Weights of a small image embedding model.
Training: 15900 steps, batches of 256, held-out accuracy 89%.
Data: 73750 training examples, 55.2 epochs.
Rows from block 8 of a small image embedding model, named by matrix and row number. Rows with one number belong to one neuron. Each number is 128 + 24 x the weight over its row's rms, rounded and kept within 0 to 255. All counts start at 0. Numbers have three digits each.
After each neuron's rows are labels from the 100 images, of 14848, where the neuron reaches its largest size: "patch colour" is the nearest of a few named colours to the mean colour under the peak. Only what is clearly more common there than usual is listed. The data: histories of elementary cellular automata, time running down. In brackets: how many of the 100.
# gate: MLP gate (model.blocks.8.mlp.gate.weight, 640x160), inputs 80-159
# fc1: MLP up (model.blocks.8.mlp.fc1.weight, 640x160), inputs 80-159
# fc2: MLP down (model.blocks.8.mlp.fc2.weight, 160x640, transposed), outputs 80-159

gate.284:137099160133120106102138156125120117156140133119097135153127148126170158128137157135110136128115104118139165106125088159118148150113113116091152117141136106117121088118168073162121164175155133139079138108161134124188134068099190090129154111
fc1.284:117149149107139131191153123140121126137154134143118112121128106120102108072097121145136160102105137150161103148151117120120143147147097113061131116159144133114174148143111135181137122144155113100146141109104168127143097103151091149125108119
fc2.284:150122138113109087131115122141104156101110149155149127139115100169118114086111145130103163171131164111125108121144108096166138155139125186149126084101103086148129121175117141169114159156124093154149145116114125142139126140120100147119134130
patch colour: white (26)

gate.228:158079121178143109087144077158087143106137110112160166116109119125146158099163166119147089107067134164135162189101094146133133124129094105169126156126168133100148152122133115102108109119148124097132107141146119175108128146164114126153147096
fc1.228:129124098062139107106163156200137084117141151114132154128134084114158158132086143139128128135194110114132187151109079114099132143141107106115113114117149153129153089078184126095113136178151161147120168117140135119122122100131119154144123096
fc2.228:128108103153139114196158141109150147185118150136163096118150187154161131114109108151111154159133146134116165099130080131079152132116129150130110159132153170146100110127152172122139124120158137108092158142129119121126104104147118136122083106
patch colour: black (52)

gate.411:161117154107123105138151138099112148138120094160121134127150130142125149172136151108150151110156146133133130124118088134157108138084111150135170126123147134099115131067139100133162179151126123163138143124150105117111116133143106123129108136
fc1.411:098107122110150099091065096110088109126186131073147113117162073175123114158118095142145100163119143138131134122146162107130110145145161121182129105121141167128117142106094138111109077106138148123130146112146131130112128133123124096102095141
fc2.411:136121114131107107141121098102099114120119101118130147128155132140123133153102127116116132077124154110089134126134108149135064130097109134107100115123122135102132100131136114184153125151108125203110140134149134115127167168117134101125118145
patch colour: white (40)

gate.562:132084140128138112093123113143164094154103119131138095168120152103111127144146104136145066113124111123115117080163076130144144119093134098183134144146168166135085132121124125089097120132120148126122111106149121181170129145143133145161155141
fc1.562:130092130142120132136139125087115129153132074103154101142153135160168125128185135142115103115145098131130148077215099166122128101127132108133125123146169172171108126084099073128134173142137124165152103149138113145129151127146148136128130128
fc2.562:078122063138106167118145133144111116164151114108143101126133117102163158197148117156149114147116132106147118134134124093121109149105121137136162121118146122113120110131129131142105086134119157171087102134114128123118139076117170122134171135
patch colour: white (31)

gate.629:135120155143124131109101135132162119089129169098143124116178150114136104122089127086144140116143116105135127155141125079121147123166127151108139124163150133127078125106114116085103113137121093158194141133063129124110118120129127151122121187
fc1.629:151106109122100155089157170147093114131152103129115128126081101158091189080144128132137111148125089149146127144147092122099164163085131148117108082123121125089142127129161132138123142104147154153132175125115129132128149125120142126135084097
fc2.629:101115166161106136171152117116122141125123118132163131140115116169084114109170129158097161108136148119156133039114101160122135138108128118146140117125113107095138107157141130096142148079136132102074134155137094122122158163147108117105112098
patch colour: white (28)

gate.560:157129098161128132151136140130111131118109101081092143101125140102112099128120131134130131128108151085140160111112119149069116105119129155089092154156146156133127107108121132126093120089150104139106067115069147147156115130117157136113120068
fc1.560:104126128163071181162124086139149097093119135113074105133146127058102097152113105079116157154117108167171136070173152153115091118152174121155157119113109125112101108137106095137145129102135138120111156166078148113128104136098107093109131130
fc2.560:112143126150075136155138157118139107106094130120139155151169113129090141141103097096128135136110124109121121143117118093098155126096131115078161116164154102140089155132144146124151167114134181118110160152127138091097152134150132121149126112
patch colour: white (28)

gate.551:158123138109130177138124132140106143144135117143111178121108149131149144078127112101116088136144104155112142107112124131187133085146149168119148102134135076093144143139086134187128078125151117102114072155133114119160155125141119097133123097
fc1.551:140140158124088094136152109146118124114132135137154082107138146123159108150116126180186122150121116112146114159163089166149128121127116139145139134112148104157116157147158122089148140123135147102181123087158170067123105149127149093122086141
fc2.551:117144129154103079128168167134098090138105120165162118133131132161157106135110139134138108157129126109158095096109115139092114115091136143128085101085139111131101091144174136061161183095113162160115158140115112095135122147140139150069129131
patch colour: black (39)

gate.94:117096132110149169100138079123088163134141146170131149126100137136131105108182116121145120137105131172120192129089144105139147113103102128125136152150138070149144111094117114149169105042164121148126105155129104111148112133118122091130159106
fc1.94:148148166106165073132137119170132104157144116066148125126164157111177103196084094129150141153109154096151147129156154123102120122127118126107098135097119167115115124144112126080119102175123125117111141121135109118134115154108115132141134161
fc2.94:090146137144141075109112171169103104166097125154102072151145146146175074098105127129150105154107125083122129114152116122109110126109156129135135114116139140126133097156135132094126157093132138140130160125096112097135111148150072139113074078
patch colour: black (77)

gate.461:116163144088140135101150147112119107178096126132153159106119118131114143079118118149114093108123175109097084138145130112151140140110141130105102134146084122090122192130164132169136092115130116100121145149175153105157156105125135132143127108
fc1.461:144109144100091081156146128120139104118160103143143116132104134102135088099116162180154134152080120130085131119155165162112142136110130112123147162163153167142130152109155093132144093128143129111132156055102120124142136097128157105154144147
fc2.461:123113118104188082176110142124135125104102147129137130123114128124140114137134122135119115165125123152122114110109186134123149106102129169150114102121120119133150103103136136092134136121159119124140155117134108103140197116148129092130177114
patch colour: black (50)

gate.594:124119119117110183141115111099120096134138122130096138134099153090121120085138141130129133099164126141135145143089139103147114102088128117138139102139112131129160135086167152165099151118125125139145082135168149104148144122105140072137114082
fc1.594:144139099135164155106140102161133111083130107168124154123115119116143123109122128099123092127099094154117170121135105112119102102135091095124108117146108100166129211106107181148137146110152155133154144101162101081104139132143122112111154121
fc2.594:149135138134125124093157090106153107146175128100135090128145165144097140141102132126112101153117114133148156069129113129143099134154105133132096150130087125148109130151190151113136157153129170113108113130158109110129161128135149111142140137
patch colour: black (42)

gate.613:125125137151134151156126121147159127158099085146126117083203129127164109130101122137141109206123148125116129102140127145146146136127146173093149151132114132146097079118130161155130136119117069150129123124130111115153150168102110148166136119
fc1.613:121096125125140086111097145114141120097144130120133124093088145107125144143190125166118111136149119127148094138158119191149091142148111099113152119142131117107128132104171130097111138091144061129099141104112153124143152154137103116146121123
fc2.613:126136119158154109130121116075118138120194194123181151093124100121135126159139142127134108115141128146160075135175127133114104147118106112106116132162119133134104153069136138108112177115160073127119098111093138132140119137101123124144144107
patch colour: black (36)

gate.462:105121133087145101102100137132129124086101092128094114127106099137138156178117114148081138128125074124158133122118170153137122141128151101118160093105105159144088114139133116140078050155116116133113097126165123111098102124146114162120160145
fc1.462:112102139154111136123126112114144150123148068107117151152117142140133084126125068141062133109122120156146115133161090158140146126124163171126134092118140115114123129120162147123134129126141127177169166163129125097131093127092111132174103132
fc2.462:130120094158147111125121136135105128184098117114112111116140211135153114157089116114103151119146124158120088128138097112126099121140119151147129129105093137144119128136126113106146127115128117171165122136068118139129155119116135115165130133
patch colour: black (93)

gate.238:144132107124179138102114130132136162118154110121128143088120102182112130093087135099081100123111110126128135138116117121154126158134135152093122119117093150107145157112138087177112115125172108103090130168135109119139100093157103139137128145
fc1.238:112133156106162122093133097131178087059099104119120136102125154111119139147122138147131103143113164126130111104131104167139171117096109118174188138121131111139122145147116114173141077165159130139143083148113187130130099136171164092122135122
fc2.238:105142166121167114106143164106152134120142122137129105124137137104159130089101123137139074109131105117082101130094126123121088119138134151118088132144087086171098152136171151162108136130126139118169210109132123137105110137134087117118158129
patch colour: black (46)

gate.346:137143137129118108110112115165113115179110136109149139122156134174123167146180114138151129131135103118150105082128117137148129144139159130134131121135118122127077102137110101126138140132090117094136106140151143129130101138183143107131136102
fc1.346:140132116144122160121112091100126132146117114144072122120107190107124149135165153116106124163143104140134102111149101174118151127131145099131147121107105120140094106171143156091109114143115125155128125116139104143118123133102156104118119123
fc2.346:109113121154119151110111166157155104192124103094150111111103137120153137113191156137139135116121147145122148106129105139115089142092141095121148115146109120137119167147164134093132097071162145113122114112112087143102087128123193110134127122
patch colour: white (33)

gate.31:102149129117163136124144116170137144099129140133114180140102109127105109088155151087120135112117089148091123107085143113118125108131122137142113113147128164141061128099136089162095122153060122131113151130157133151156048113083140151104149124
fc1.31:109147183087100135138151119150148127100151141147122089154160153155119174118117155099146135063091101116136192117131160135118107162126173133067148106147141118159113119137111114163116124128124095120148132163090099125133140130121113125136120168
fc2.31:139170162118125195115162132149089126143118116150114158142079131131156071141109119139124126138085119140108116132112207128110148119160124144148146135120146138101124146147103141151143135141120074138103125140095088125144109068146135132146123155
patch colour: white (25)

gate.23:127132125150105118115151177080107181138090094158159108133097139141142124122102130125144149128154086111126135147155138080101116122115068161136098095148117141124118088093113137074107153140105131107132100092140108058136114143127161106117139156
fc1.23:121096119141126103140124158094128134128084123105132138073149131171092172140100148191119136122135136118168146140140124145111113117131118166129134118120091152113102110117134143117107132122114135103149130131109107102154144102140134182117109145
fc2.23:126120159145111115099089119135117116105158145114152109120093110131145109098106127130119086125126096116105092143166192109153135133142141137149164142078094140159119118184116125132137162088119120090129144108133101124163120171124107104131100139
patch colour: white (28)

gate.537:134075116098152102132093116113140141161128141126099118068103130143138106111125149188096129095107100116151159124111148140100123140124133121070109098085111131132133123114139179124141098174108119145120109093136113091139151104138127083166150101
fc1.537:164180106119126113155108169123121130088102188154127128139144107135099140100162137136094157144105154132136110110100081152128125162135164116158145163145153135118114133115152116117187116103118111101151127140143112135085095119119140101091174139
fc2.537:126105137104157156147128135143135128091130147113107114153154090157124134114123170098147155106132118135130136076123121117112112166136155110168121106168084118141091134185127142143156117108118112125142122081164130110103098121110111154133123131
patch colour: white (25)

gate.371:117170121112154173126161159153125106097108134113145114130117131152166116132098106119113146123157138140110095150064114132137131150157139137135129175120104119114154178096191149143142101111105130125119160113123148090140139089096140102153119163
fc1.371:142102129118116102120106106118083093155157146144174095117126116130110114159117167154174156071066135128086122129154128103130132131090139130079129096136142148128131118141116108130149102107111141094126144075160146093094108145088108138117144105
fc2.371:156152129113110134145146171146126112183126127141119106104083112086120169132137141125133110070108144137123124101146178159123104153113114101161109127159158186131133135117127154154177138089142126154139142145139121083154150104100113097144141146
patch colour: black (50)

gate.128:095119107106112155127095125107111139153072085117121153140111116085131131149117137145128105148169134151113170175147144075150115129160110097107162125120142110122141146164101197133081120151147140125111146115126150144150130161164133130126141166
fc1.128:115119128111134099113167109114163138146141121118163163155147125170136136139126138100159142153119164134078167083106124162112176198120117122100147127169150134078137116134135114150132108187134128117130082147146109115138148111148117137152123130
fc2.128:139114172086171089097106130119125166103144095087138158137122127095103156122089153112111167125129118169114142150142116123111141117110114111127130116146126136162117145138122109124107112101147152138124123127071124092138110151142127135158113072
patch colour: white (29)

gate.251:125136083128133143095143159175113160150090153146085132138110133102157178157125123075141113129180151124156120167108083106094090130135090100124167153143152092058130110123146158169121123088116123117116105131114098169135163118158165144150161124
fc1.251:117118122149127104114125112138106124151118091111147166160115149157193128063110145128110149097182151115088049128146122121156137125125104148126103119130124092129114109118135122137160154124141110109109123144108123142150112137163142151160111115
fc2.251:110154171094141110147082110154126170136115158134137120126138152115124139096114120106091165097143147107142115128129129108118116130090131095074124133130127115148095148176129128146094075138170108108109125126118104142165082154126129148159156136
patch colour: black (73)

gate.463:104135120077113118144103153132131142122146102091138139091077113115090154150108126124100157114133086118087112166110125156118141109108149161150172167141081140119115135124127111153137121062137138122129130170126160062136082141136106091137154141
fc1.463:082136159110141100107106106115107177133127119127120161120153140143136108112064145161130110139145183153116080145103095109173103123145127144127147107143077118153136130120115162129121117116124091136096122091166123136126146100100152102135108092
fc2.463:098111090148143128137149114153130099134135142123145156132164151162112119178116116136181094157150123101112098143104139121071099143110092120150105062110133072107171122109139136131148125143134148082124123158134120127134127068146134148155141101
patch colour: black (47)